config.yaml
translate: 0.06
layers: 6
beta2: 0.99
Rows from block 2 of a small image classifier, named by matrix and row number. Rows with one number belong to one neuron. Each number is 128 + 24 x the weight over its row's rms, rounded and kept within 0 to 255. All counts start at 0. Numbers have three digits each.
Before each neuron's rows are labels from the 100 images, of 14976, where the neuron reaches its highest value: "strongest on" is what is common among them. Only what is clearly more common there than usual is listed. The data: coloured fractals of 300 iterated function systems on busy backdrops. In brackets: how many of the 100, against the usual share in percent.
# fc1: MLP up (model.blocks.2.mlp.fc1.weight, 768x128), inputs 0-127
# fc2: MLP down (model.blocks.2.mlp.fc2.weight, 128x768, transposed), outputs 0-127

strongest on: orange (29 vs 8.4)
fc1.92:157136134128131081145132130099116114120124123079119146138137131127108149127115128100099167129133153151171131147140151136142146127109149136126170133080153134128126130164128111184119127128126095096076130118107084129080145148100134178122128154124148085130104131075129130123133157112185158117122089110125116120141114110127132166127179131113111187107152133185140158127101193118131128122132
fc2.92:139104144134111131143112127137094101126134132124150128130130118124130131130133130126075179157153128131136101138147164120104126195132138132123135158102135137172122127139144086119119126123145056158122143112129132087128116125134126140133093138115093122177120127100146126101124110121109105130143122120119106161081131128163118145128132115149140127140114129127194255110126138130128141140119

strongest on: red (26 vs 8.3)
fc1.530:128131138132158117110112132151133123097139066137117136128125130138134158107160108061123138135163098044135147155112139110133127129194142111120135166162140125130130133139143126151179098112093083124122149163113133118114137134159167110107114139117112135076118122127136106141130134117126128143121064124123123098132113169108164137143087136108113171127141150109138192127137123163104097126147
fc2.530:120138092130132119160170139123131089176108120083111111132149139134120167121106093144147112160102144158121130099132132099145086146125131135127110121153127129137111171095140152164134125109116064117161123132109071123107164123117118122146101069102116082105158120116111114133133122117126103107127126096178133173147140150119136152151136111132126174121129113100137141207132130123169102140093

strongest on: dense (29 vs 7.5); orange (29 vs 8.4)
fc1.565:192120128149134127127127128113133099093133128110142126117116123111137135139152130103081185097138124176130118130147120113117130143138120136122158133091147121122135128140119126135108103099130118131088179125179135117124137087093208149104154127120127141143079129142130128130121131131127126205125098125149082070122113155090140183089163128101123138122161131137148164129110150088106117131128
fc2.565:162087141103114121126086146136130100103127124156119165177164116126122097124134126120134146141122098094133123162127148146156124129186142130128126132110147130135133116169130120127131128106178133126110161176127128133078140146129147122138100120125126106127128125118133130089129137134114092120128102140169143132100131123147141195139130109104132153174129150109152193114082094139049155131065

strongest on: sparse (85 vs 29.8); teal (25 vs 8.3)
fc1.198:122145127128103113138090119098121124177186126112130127130143121110095148154127128146095110127157095123134065164142119130114116127151132130125117140083135138122124156116123123126096168129126104125137125148111125114134068099089158168117130188166134128165121126096079133119099159118135154142124153138119183138121118140131174146136091124181141155130107127143148129139095205106118111104140
fc2.198:126126122141119140153123129161118086103112110129129127112046134122113091124130131115142161119095129104137168108121123152105156211126133113122135137144128100149114081137114144151122132124125059157151131155170136124143164122124121119152127106118117181121145102129153111153123125105115147128125123098125113145126129129137127140127124087132103134124117189175156159049123070140138128124136

strongest on: grey (33 vs 8.5); white (29 vs 8.4)
fc1.54:146164121128127124127146130138152102105098131147134162129076154134128123116152120109124131096142132129137195123125128144136138170123134118116130127125131128121179117122129142199104061144089127121080123134159108185123148131132095120172125139133096119098125112130127138141117115123163157123117124087133132075250116119101129102131127122093110133127142123133131129120144117127126125111132
fc2.54:121128129117128124127095143141129125130198110132122126154130104146135167133114126116127135162086139134121115119134140142140097124139079130143138168119147135131137147128131153026133163111124121135175122157128138101135135135025157126136127129129127125112130128125090127127137124122077055100165132129128128144121138122126131126124177113176172179107114116114131116150128134161142123129132

strongest on: sparse (76 vs 29.8); white (29 vs 8.4)
fc1.332:129125091187165141143132082135135082127147129135140141119107118116129110100094129182142101130121152129174125176133109095165155172117130090128129124140145130128166138137155131127127162119127099127148102132098071100111124123125080134128146145214128128129135110146132094128127126129107119134171131127122113140129088136129096126123174129146140131101120069150175179128108129148148108123118
fc2.332:125152097159107128109133103094134134132110128141142117140122160147163171109131131157096131119129126124140143134132162128126139168117150121119131138089130123160100109138118135123137125169133034128083094091116144127144126149135132133132122149122130148155140109130123108103100134067154129132127174082120128131128156133156133129146112103115127105149131090083159230130097133154158103098158

strongest on: grey (25 vs 8.5)
fc1.174:203165109132134129146128117110131127118102178111132139130111129129127127117152135113139122125123130150118155096182125117138112159115086122128139107159121140132145109102206130145087117119108125134122141184108130153132158113118132196127107160166132066111101150106108124131125148128131137171138094102162134111174142129103149107141132121070122133129129127162132125124115134103128139057125
fc2.174:119102115107144111157135162140134148146167128179117151146091127132136104151075111123148128149129126082083132123091128143112132143127147121122119128128152131104142128164084144128136134120156131151151111142177136088065136111125121128128113112108115130096130071113128127131170104135086115071130132129092128191122119128152130152127150121183179166127125143107125119148131081151157116137076

strongest on: grey (28 vs 8.5); orange (26 vs 8.4)
fc1.622:127157150127204125142141158131103141125131125143128088128105186077154164139128143118114109131160121112126139129126128125103163127133143105115128120130146137202126124125142141124133081142071130152130153123188132116138121123149120160100129100145137123123105115149166146153092124073087115140128127140124092091131117150128112120122109130117104124063131130110124127087149117115153052132129
fc2.622:174123131107080151115110098129133114152128180129141026147146135135130124138107135117131129121148136193150078141100103138089133093164113089127141149133102114104131153127127099142143169153121089152143132134125142153104114119165138127145130178124147131102131124118125122129127129126125120135096113028138157103091136115134098156136120130134137127128130123129131130141109148104122122128175

strongest on: yellow (33 vs 8.2)
fc1.1:128130096130131121120104136133120126101099128121113096118118141149103190133111200135140143119121089150117130133136097130155114134128137135088123117158136118133135160120157255120138121134108126155128138118135132151123068113116134096139189115132125100132126128121136125131125142129169144084120131132096115114128127111125124112122125183129136128111147123130126131129130141104121156127160
fc2.1:113125053131171149159132127137120109177111136129110128117097125117178110118151110137124125111148158132131147111115143103122147111164119127052070121167087143104161138169118081130151117138178114119130177104091097087138080109141136120153109116127131162135157130140157145127100145123085143119131133136099166114118139100123147132102121107117182124115110124112111128123124124135154136108109

strongest on: black (50 vs 8.5)
fc1.669:126128115134167139139134128147138133122115142141136140130121131136118156107137128152127147137127097140116144118125113089143082141159122216134122149175105095127128123109127222114082139108115125139106095143142173113114118153127132128111115131139113121115110115139147128121114105136119137142144147094102105095130127112128134189144118032129120121089133151134136128128085115101063127096132
fc2.669:071172124112107131137133121112132154154147138118129155129109124160131113127132119119105134107131137163126129144133163172143093111183130099073128172122121152103184085159119133138143125135155118129118159110061126110162110110131130115128117115125098099122142130118137138133089144112091155118135138091099135134128121100151144110121137125110136119134128123119015144106114161160164123104114

strongest on: black (34 vs 8.5)
fc1.211:125089107127121152083109165164110133135166135106132132129138121093127138119154122170130128137174132128123133128168131118122062182128103127071145129128119142135161126119140126111128125095101129181122125141145158134104140131131136121188081152125111137126126135159122117125093112132078078131193111136161148160149140109131131085131125120152164128110078125123121120071150112127133151088123
fc2.211:146125117107125128133145125127099140106129108164092108123138156106144146114144188155162120127138135152135127180157134120127130133103131156119131118150086171130118092143124121159128143128125056143086133122128126143129127051129111124135128143101127126126207128139101129126131107133109146133147132138133127128147121101148129101140119102128091108118112122131147216127040099124153140146129

strongest on: white (33 vs 8.4)
fc1.282:118175148130123101128145127124136074129108090138122139099149147128073117192155090088104135110125128129125128157084137163132157147175111141093129143107193121135168132185114111150137153126120115141137126132176129133071128149131177115150124138133134112128126106127136126127079104111128127093123130131113150137135147128111143124135102104183125129115126109119161144093070142148107091121148
fc2.282:140145168114170135140165136131128091143127119152123096131127133130065138147121109129104116133132146181124084105170142118146120172154132112090123146122170123127154126148135143126115125114131078121142107113142130131128126120093154147089085141101171133132125139109137107102137127114127080100145126136128128129122165086120183145097180089097130130089115121159164178157114190127135160134127

strongest on: dense (35 vs 7.5)
fc1.584:128128108131124110129146129142136123108109122130162135126128130128117179129124210132137146123117111133127138127128149126154156125126146065102145138129149129129127128121128228125153137129129124129126142135133121131139090141097112103122150105132141137135131118116140113133122146125127111076130108123122125161120061113117120065160134255128136130118127132119129130130135140118141169131142
fc2.584:133120076110134102109093134110142119104130130086110126127081130153181154100141112152129158127143160146123125114130125158137166145128139128107112120147076090146149152112127087130144124154139163142122154137113117120085101090128129131126130121127126153104132097122148147143171133110114143174185152160065153088117151137114121145073143136118171102100121103146112096094150129141149132072147

strongest on: sparse (91 vs 29.8)
fc1.749:149140132134179089128144132129095109133122130102094064141087178129116163087137114131179152127157135126150147138155158116119153127115127107138124123135135121137125130130123126133141100106106083158125103114128116134153146126127138212151138128126105086131105126146120116178138090077094169123122118114097120112187116110106099127126138129100108176108162132164129166104146113126121120121166
fc2.749:122070108140124126161170130112127131126070132147132130091122130137155101131089111114140149119135106159161130051102082130163122127103120156122141096099144134096066117163133142155100114150166124105132144115123129129097128152126119098185125133099125127124114109128137129129146115182128158123136123135161132122111121129161164168132108156124126107162121127126139132183110128121155167157073

strongest on: black (26 vs 8.5)
fc1.736:128139106132107173143122172092116129113145077153137149117134113088127143122117133131109136065134120103101095129160118140062109119217127146117139137126124120130124130119129126139109176134128102156127169127127187125103080072125135138118097138135142165140150126103157128113135121115160125101132137088125125165115137128119156131126099147160170156141122131097165154122145092167127146129111
fc2.736:138118150130124122141100121144076094148154105177133122122126125160101110115111084121128168121124126091137122125096115130073145179157164156128142146146116150083095157129112128134132131163148085128131114152126089134118130138129141127091161115086121123138088131111141122134135139120134084133125110121135072149129162135108175127156123136154121131127112128102142221148196115148142129123137

strongest on: pink (26 vs 8.3)
fc1.182:123128116159121200127114124132064128094133110167132132137126123112150138102165121148100103103081138122152127116124142158115127137148184135080113115114148089131127125131148136129145137126110125127113127122113166078135093119144146127100124129129117166081135125113132117108124128126133117098130206149124145125120184086128149153117129140162125113114126113078161150123092093185159100126166
fc2.182:128121114128129128127180131117121123162127174094126132122125165137025145121086102202146144108123127138128133122134130127156125083125128086128179120116130125135096131107125155128120141125173178123129117148126120124129159127100137129130122102142138134161125122128127124149104126151124101097132129089136135138173129098133132155127136147124106110126117084148066163136105133067126140125068

strongest on: black (33 vs 8.5)
fc1.149:096110076125122123121136162129095133157133125121121137121127127117108166130126132143115209123132116136120131179118124122100101127181150139102171148115109145096128130130126120128152117099134102089146156172115127146114127170166174099128137133078178145141127126122127118130122154128134104192094070109124128132146112126132155137150127126121123161114185185156123125142107132131125143111180
fc2.149:128215140149090156135130088126165108131133130129141123133138130099128143119135183154083067121103142138128126107125117103140113150140127126135083176082129140135175135120126125142125132120126144129134067146121127111141164115101128161128095110135083154149172132128127122127150124168121097127128146133164133158115131126126156135135130145119122094129129077078133083192121088116141127124134

strongest on: white (31 vs 8.4)
fc1.683:131141135127127151140130124128138122120139164173028117131126117140083116137132117115143131127132070137137131122105112095122119138106130182136123132099112117109131133108136126135114132124117130145125138120132125106127154112134114131094127124139140094116129141121128150121125104131135126149133167142136130160142152097139124159116127034135129121130146150125127125131134124145000122120114
fc2.683:104153168138128144140127131137139132131130138073149168149166134196129090116121091123116096117116102169110128138135136131161101127151120131184132125139157128117104101116120139124104100139188068085119112181108152143146156202144142165135119088149116122122123101083118133140146115130128108087131118156130122131122086129144126094160127103156115138116149147122128149141101119123147121160157

strongest on: grey (31 vs 8.5); orange (29 vs 8.4)
fc1.380:127155130127174134147140127148159102132123121141136129092131159158132114126096133100138107121089192147128172124129100124186174130117123117127129119120160154207139138129125108131132129108125129106128143155179094111096131124130121130112124098197130096076125131075177119169094113125108139110134120090132119141151170160127098115128082137130131126140127103147125126103127135127131075130133
fc2.380:135108130139147117132127099145114117094136136096127079121136137109115122126171131146063128129097151154140168082123109117137138162123143138127149093018148109154134126111128138056133104124123153129106134153134087130088191115127131123149141092153124124132133119143126125156134142151189086094140120126125129118135117142135121122131139116125168121132172113139147111135129166134115088117112

strongest on: yellow (26 vs 8.2)
fc1.686:130160108128165126159135107154149081166169132151131117125127128119109123112089127141143077129134187127151127133125117124158184137120127079131129106167176163146140134136138148108124164127123118116128099119126067104139127129129072128094133125217152105116163114146114095132117124120124124088173148124123133150129134128152116120129151130139125128125125071148182160102123115158126118128129
fc2.686:131157120122130127110182073108149126160134131130133127145120169151107179106150129140104134127083083111125161129131138079209124150142186107127126104086132138115101112125136135116125133140164085132130096130144123098115135128118138115105116114125131125124152105122137102173130128093132104121126161081126099138140133117167137164152126108127093101183115101104131180167114110107159129135115

strongest on: dense (63 vs 7.5)
fc1.694:119134138126137164150165129117124123128125142132063080139167147138095134128123021159150147112126122090108131131103159120199124127127092125111143108114133159136120134126129112108135136061143123125129117132135135075127102165118140124133100136145126114116093106115143124125148126127139137111101105127142122181128177113100107176139127122118134131141074145114143132156121164127119103123087
fc2.694:171101134110123114121114138095121109104121121079125150139141097152160126126132131135109166151119120156100126119127132162126144148128155105104123144148141104133105137150116121125115134167127137166123174136127115133092146131141127091093194185132099132115085079125139141136147154121107130170133175085101159125175083135159137090129144158083144071140105114111123124090111112120172133102139

strongest on: sparse (69 vs 29.8); orange (39 vs 8.4); grey (33 vs 8.5)
fc1.254:156134130178103128111136158131114121130124079140129143101131136121130132127124122120136144106127145148124128165127172116110129154145141111107130131140127154127175125134130124170086127141126117179085137125209088094099107129125115136131150147164132115163077094129172130121091070079136149119141091122141121110128149183111154091120096137124134141133114135150164138068153134113107125115089
fc2.254:132141128149137122125123070127128113119097097138153141111136154148114126110136132125142128107121093100127112161122139156127137177124128094134132121160149097109101137154128090130135123133114038103078124127121123125136132129145152133130145118134117147149120171135132129125119150171134141123121135129129129113117125140134152150134120145110126091143127103103195251128139137160056130125136

strongest on: sparse (94 vs 29.8)
fc1.346:131109130131112150127172156131132126141104121147132138098133136151128129130125118073128129097134131103116180184117089134124110120174123156083137126128138120133129137148137134159126097142128122132082130105145151104124120145158114082123107129126127112139190086105156075132129105124131139101138127071075157117146120160135128145105054125129120162129132118143135180119146114204137133128099
fc2.346:136128133128124123120114149138118108113154111128132030132121124136198123118152134102133136179116145128120118097135171133113114143123104138149120117160133193108137152101140124068137108136087095110162109116131121102138135126110115143133140110120074097140099127150121127127181097127128126146143122152146113136104160171099127102182181155130152140121129150128148162126169127125125089134138

strongest on: orange (34 vs 8.4); dense (30 vs 7.5); grey (25 vs 8.5)
fc1.326:115152103161126119135111143127118115121120075111122115129122136111166116173108127085125170139130117131131119132144115145106176161125116158066142161138131140177194143163159112131131096123090119167116153146150132128064127165128122130150115128138134119125108127129159136131068084103121136153147079131089119131122124181087115091128123104124146161103126123126152130106161150105113120130092
fc2.326:117108155135126139126128078178109122201116088119196106128131144115110135133117125102128095123137175132146122136078142126120128126121144149159070149105119091129120129143125111126130121101121062130130113120093162082123108128134142118114113152134113130158131107130123087144144126115148097131124158148138138148116166128162157158131118145143113106137109141092151160185190123143145132175141

strongest on: dense (73 vs 7.5); purple (34 vs 8.2)
fc1.499:138127150218149130124124109131123125120136179117104136119128132139089112119140125202127122114111153128136130093138139119123147131080104143128213124130122159169128128132123144147119166105110114127129149150130128104108126131116143118107127127182062142137110144103095160131117122126129174131141070126154098100135123127119106140124167139145154129131109096127130135106064135127122170112126
fc2.499:146095117106184111126109118128130128124158139065133125152123094131126146129179115131130122120162131157127126137108130119135144059130127140115109123171124124150148119130148131121127132124094079109105114133124115132125128126119139127099149126073187080182103135159113133115105125151122135160115092128067105070128127128127141164151154175095139144116129146119135182150179141109115113130157

strongest on: pink (31 vs 8.3); white (28 vs 8.4)
fc1.458:118154129128131139137125129178136128097130101139144090119099131069169134127152125088115134161160148109128129138102126126121152131094125136040124127144153145144164128177117127122159093115093129134134129119167153097096070124168129104168113120137094104126129105138138143132120130128061123152142123167116118119102117135119067117082122124150147126088110127088128126087157125147136122130128
fc2.458:169124129084127132152104089130126139113127115145140126141091130160168108101122143127155128135127111153174106208130086128111166123130137180115127128137136121129087121165125103123104157161128140114102113156111143131139112101127088125124124154124201109122149133126179126131129149094077172139118129161130130128100111129178134122160130126088124130164107133116122119129096134062127161138144

strongest on: purple (31 vs 8.2); dense (28 vs 7.5)
fc1.676:160146162150158106132128129123070121079113141141119136143117123099127127126142122104121131115127159111144126125130125123121134136094137123124128125131129104129142110130139133168124137148125113118131169130108129112092122095133162122086122170144092102139087136131148144194142156140136165141114107127118122046128126130042096160047155126126134129110147136196130140129088144119130151119117
fc2.676:137136117109118127135097100123126124126135088122132156127093110188164166131113141114147189145111121127122093139146168125129139153115109150157134141138126131122077123137119061125127158123117112136120118115125134104116102142128092131138134093152123128127117144123124122134158093125101122098125182150128101183070132152173138126132156161157194100136135125063179162135131133159146135137148

strongest on: dense (48 vs 7.5)
fc1.408:151149128135153150122125111147143125083116130127133129103086216134133120126127133144160154120124148141134152116149105142139163201130128079092201117134119129130149123136165124133127120088103126134101128149183132130090133157133130141131126123138116151115110120128208079143116115129103134125151130136131079125153148122122097116135146102109127126132121070157129127095131125130144136075122
fc2.408:101144132115143124126129081143117095135129125131146137169047035155136155118135134074105088109167128128154112152130128152124130144125105172131128147132075102126127127106107127129125126148112098150168134115143194171140131122135126111130128139118131141129140148151089147160119120131111095103131167103118128147110110136121130138130123100134137164124075132092162106123157105142153140126170

strongest on: black (33 vs 8.5)
fc1.378:134139124128154139118130149133099135101112132140091127129137122124083142119122178153117134146112069132104145122123128096169063130123130173114130168124124122127124149124132191112120123115121128137108100161151154109128139137129128115167154127140093097114123133137151137119139120124119136063126123119145129115132090118141143147125135032161132126109123135100136130138115126101025164107121
fc2.378:104119115101133095147120114121123126138121130092126149112108122163166124126150116155113127129106135137118137131128138182167143116182107103059150129145135182138142152168122120110127122156154137158125187085084129149126141110126123091110165113127092122116104102113135132112115153130089146149136165100088145147140129120127164131090122135099155106136093116135079162099120141175154124108073

strongest on: pink (34 vs 8.3); white (34 vs 8.4)
fc1.281:127124112129172120145124126121141124121129176162008113132117120176127128122109153111126127108132127142127125099107083110140106145108107183144115146128121128121142143128127231135112122113104125137135164134167164146125093129121123120123161115155153064126134128122130147121125089119155130158116142152129150123131147123133140176105123138125112125120157136110129126120136145096141080130131
fc2.281:115136166111129183125114127164122158151154143121138167154126110146112079134132091127140084123117126142123130131117134133133126136127100174156124135128156146122107131114123136133113116141165087077114076149111129124138138180148143155161104076120140178124118112106121159140134115132113100082092100147128123127115117128149115111175104097148158126110142174100115180151078081117136123173147

strongest on: teal (31 vs 8.3)
fc1.528:145125133130162115171131161113098128098138133127128091149131129170131185111142130165104118126079100084126144114103116140144088124119147129127127150116128131161130172120124125091122130150088125131146120131117132093134114139126189155065096122128132074097097130089156121111127142126149127120152147140125132152125178153114132133129106131136115129112150122125135131127121132217131042128133
fc2.528:136150131126138103139100130131142146148144153069129136108186143156113166136098113142093138154086130156081122136128167123087121103121123064146146181125123115115144159052121123104128140085173103155155102142153153112141160103115160141112134122163127128132138145126082130147106135130123111102098116113123185144131141123120133150130131134134130100093183099104138153157131126113144127142128

strongest on: teal (27 vs 8.3)
fc1.492:137123119154154114118130122116052113154133130090129110125141132114128178146144129163122127136182098127106124137116152127099133150132129129112134178111116130166147126146140160130132141102099103150120146127105150075097114120135176166124113167147099127144067136136102112135104129116128129136153157134092184145131117146126105119115117116151137132087115041139154143127112177130143089095133
fc2.492:164128116155127106126129148154128105118128110111117118128090127114108130153129124084121171126134215117115163102110112175123127180137109135106094109120105139134174137162131136135135123078080066115139143108125137158119126139167136129130119119121121065136113135125137128131116108122150154132124132109096126148146130121119103092116140042114153137128139130161136169083155126159127152097118

strongest on: orange (40 vs 8.4); grey (35 vs 8.5)
fc1.431:127155153116125138172126125127127131110130128119119134127112122070164132184172119092159094130134140107129126087098148157160129133077140124143097075175134134170152121133128140136138134130107135132141119097146109129125144138132115144155131132130114118127114130127120122077128113129124133096156153154089146107110125153127125129120071128172130107110137147105127104008130144176128110128131
fc2.431:154147163091121121143140103127152144125111129121149152115131120090112132110137208109097133123128107104120134161128118077129154129163120132144075139124070136134121129133119085135173143071137217118128142174138156127089130123153127128099136125130137094133155150119130131143063126132093153172094125132128120154137113129162123094160121131114122101132142123125107120148109097099109143130126

strongest on: grey (47 vs 8.5); orange (36 vs 8.4)
fc1.292:149111119126114126114125175123129130139122128090118133132129124081154124138122140119120229131186117142116115106124133124126103169129160136049132131108099187141172113149142121112108093120120130143084178142168144121119115132145111161146103125125136137122090142124127145120059102128137094148157086135129130135111131186131141093142125118112141126131106157129132125104161128112129128115114
fc2.292:120142138102162151096139177143129109077142088116087128141086135093141140128121144132148130120140163128115132197139135119130133128102138138113122122122132121113131124130133105138131133137130088148127117121136118158129091106085087137127160166087168129102124145146124125143103096112128196097158146134130135128154109099131166129132120083122111147142118128133140220129113085096095186130134

strongest on: grey (29 vs 8.5); orange (27 vs 8.4)
fc1.485:088128193129122129107118128222140069131128094157128095133126134142121106141157126123143143150101167130136129167086135129129128123148119123126116100127186101120151142138117128129131113148134129119127091126125099127156128129144164093121147107119113118129087112102128156163131154124121084112113131135187140074123156116097172122127143122119108124091046115135155144116128142124129121135122
fc2.485:069066112136107129156120131107060175130156128143127146129089090112128099135056111129127115135140137114141122124119068120118124076092148166141172150125158126134127153112086127136095151127137167154131128151126130125088094179135136117132158129143143129151129086156116128130143146122150073123128128128130135150129091129132096150125123143153156129125142133131106103126189122139132133138106

strongest on: sparse (99 vs 29.8)
fc1.605:166128123123204104133168116101129114160109119098126115127151154124115167138125132125140155135190083137176125150129163117166135137113134138128130144105114127153131123194133113121149123091092114131109133112116120066097128108140141187128081131123119137169133136153137082143114120124095151128158126131095161144142086181130133118114069126138097137120144110117130130145131164141133106125119
fc2.605:122138125108110157133093111128111132101146119167135134147070120107193176104162128127124111115106128117112112110132127113193122114095129105122154115139182123139120128122130107127129145151141133153162082145171128119129111135128136145134151141169116157128139131124157122079145167136129104083128130150129119129077132131159122162201165153114154122128105157132126108044127124123109124133106

strongest on: orange (35 vs 8.4); grey (30 vs 8.5)
fc1.270:142128154146114126129143140124134106122122109140117171117129136105129128167140120063127181077151118115112150129127138148099131133190129123096137105124163108109124113151111136183134099129129128133100188138121170146137132149144193123109121157110152121129119119090128125130127143131155142155123125102115130110132127133051204187126107119082124150099143125134147147128118134088117129120153
fc2.270:136130125139118122090115115141142083092136139112122105124149129179144134143181164094121137112122127134107127157115154154128115125136112110167103132123132121149129116116095095128148091131133096137136159126140127138138143134122124097119114163153112091124125142154140129117127129178128125130095167126144167113117152134094093126124131151102132134187109140116177226119114188101055137129144

strongest on: white (41 vs 8.4)
fc1.453:115153152147130101127130123153136080114123083134130128115134145110085108168161123094105130110116153112125129183071118168112160160159130154100129138115200103129167128211122115160141129105123109134137140149152123127082130165154175103132155139136131116124125083132139129145108127111117130120130129147116120111128144115091123159123111121168122129107127124123165156074098133146090113120151
fc2.453:153153174129191141138132121132145101121124139131124107137160134124078168136149134132100099135136137162138093117153123125127118179133140107088119131129154126122129087153146129119133106120122061116117114083129153144137127109096132122115067164117137156123133179129133109117127119123134127096130114133106131092125126111127178165109157099108130124131131135130182211126109200131128148144135

strongest on: white (32 vs 8.4)
fc1.661:108149153113168170101129133112140087127138133157131127110039167147124169147178128147125115126156125146129139154106152105123127126152138085129129110118124145146136157111131126131137148113136128118135130088139134076127090150125162139114159119123094125122096091127193133093109133111119100151133153121142058128139121125133127166098136138132120130086091122128146142101097099134154073127169
fc2.661:142100116102131147130057125142130201140140127133173127129117118126179134127134127115131128137150131118139107148126128123100123102130134110125136112122099147130110095142170113074130109145112121117138174073117170099149097131141094093140071167117093157125130123163162119123129135134108125153203132125128142137112046162149093135112147162124127129132123161118130111129147129145145125128143

strongest on: black (51 vs 8.5)
fc1.80:143151126131137127164128189162131121099117128117118129099096114119118158138154127130138146075133117153134160119173107118147082129148083132128130129156126156123127123120180128134130114122127122133132128154121162152109168122083125122138093130126126111108132150151165126155130105127084128130109036083155094121177128140079170081128122128130142200120139161127129138096142129126116133130134
fc2.80:113136115127135131126137158112129128117129125127129139125168121105121117129079115199116131128116092117123118146129122119153128044168132141106128128061172109162163132128129128113138158125171146126167129149128124126111142129099155120130101124139153111120178099143137122130153136163097070111145128124129153145115129126164128192162127113152126164132120117123111118132041123079134134136116

strongest on: orange (29 vs 8.4); grey (25 vs 8.5)
fc1.507:128130101131127101147132128100135046139124130133125149125125106120100147167125126130089187129172126118137146152128117148105129133113138127095141116080193126103169144133123139134123133096133128110123140134058193147133126143129181126078132126124134126128106126119093152104120183129142123152130131105135108137135107111100134179126140130121132141071123110131154132130079158089121161126156
fc2.507:149123154135117141142120165116139126123128116130126126107117126110162151142201139118149111084109130101082143116125128156130076181159125136127149113150128102150144097131108132126141122151129069146175128123148158134152113138115114139127130152193125103122142134129123149118126131117136134101124148132128162115112127130176071150115091096133101127127077171123148195059094132152124137121127

strongest on: sparse (99 vs 29.8); black (25 vs 8.5)
fc1.745:149106095164128115129145145125103090143142108103149103090112111109119127130126144177151180136166123129113135100115142148110150170106101117100127151126111081170152147164114119126137109088131063164104130126154093118119121152147118140145165136149092134174137135116120140139091103098104154148163104113094136159134110131134116127134137118159123179094127110097178190098133129139133131108116
fc2.745:177179136127131143083111133134129137084126148114117130107126148138099173133131115136198120135132120133120141120135128125149132108106131097093086095121172091141146110120146151119154101090092144139095144099126100132142170077124121122187097136148128110096138160190132126089113115119130142126111112120142132184148109117106128120163162138094133180093106153127108129094116125121117101133115

strongest on: purple (31 vs 8.2); dense (27 vs 7.5)
fc1.303:154143158133124119087135118140083124135120076117131129132142138124090123121140135119125126126130113074086118203099128132089133134204135075109135168163117137154126125133131131143146164105106112180127163148151146102080120130114129147113113129152098107136095137108138127190113130130110145120129117124125141130129127171128160076132113115187141130137066133149134144112144121138119097123122
fc2.303:128083150123112126086124094143135090141125124119113115136134154146101067110101095116128167144124138151131133163118177143121112136141129086135177150068128128146122148132114140123129125124147061133109146100145102117135128196128117102158167128124106126129087104121154119170154185130128128157131137085161112127149105153144153144113114124122096161123100117188139174135121125147132126128124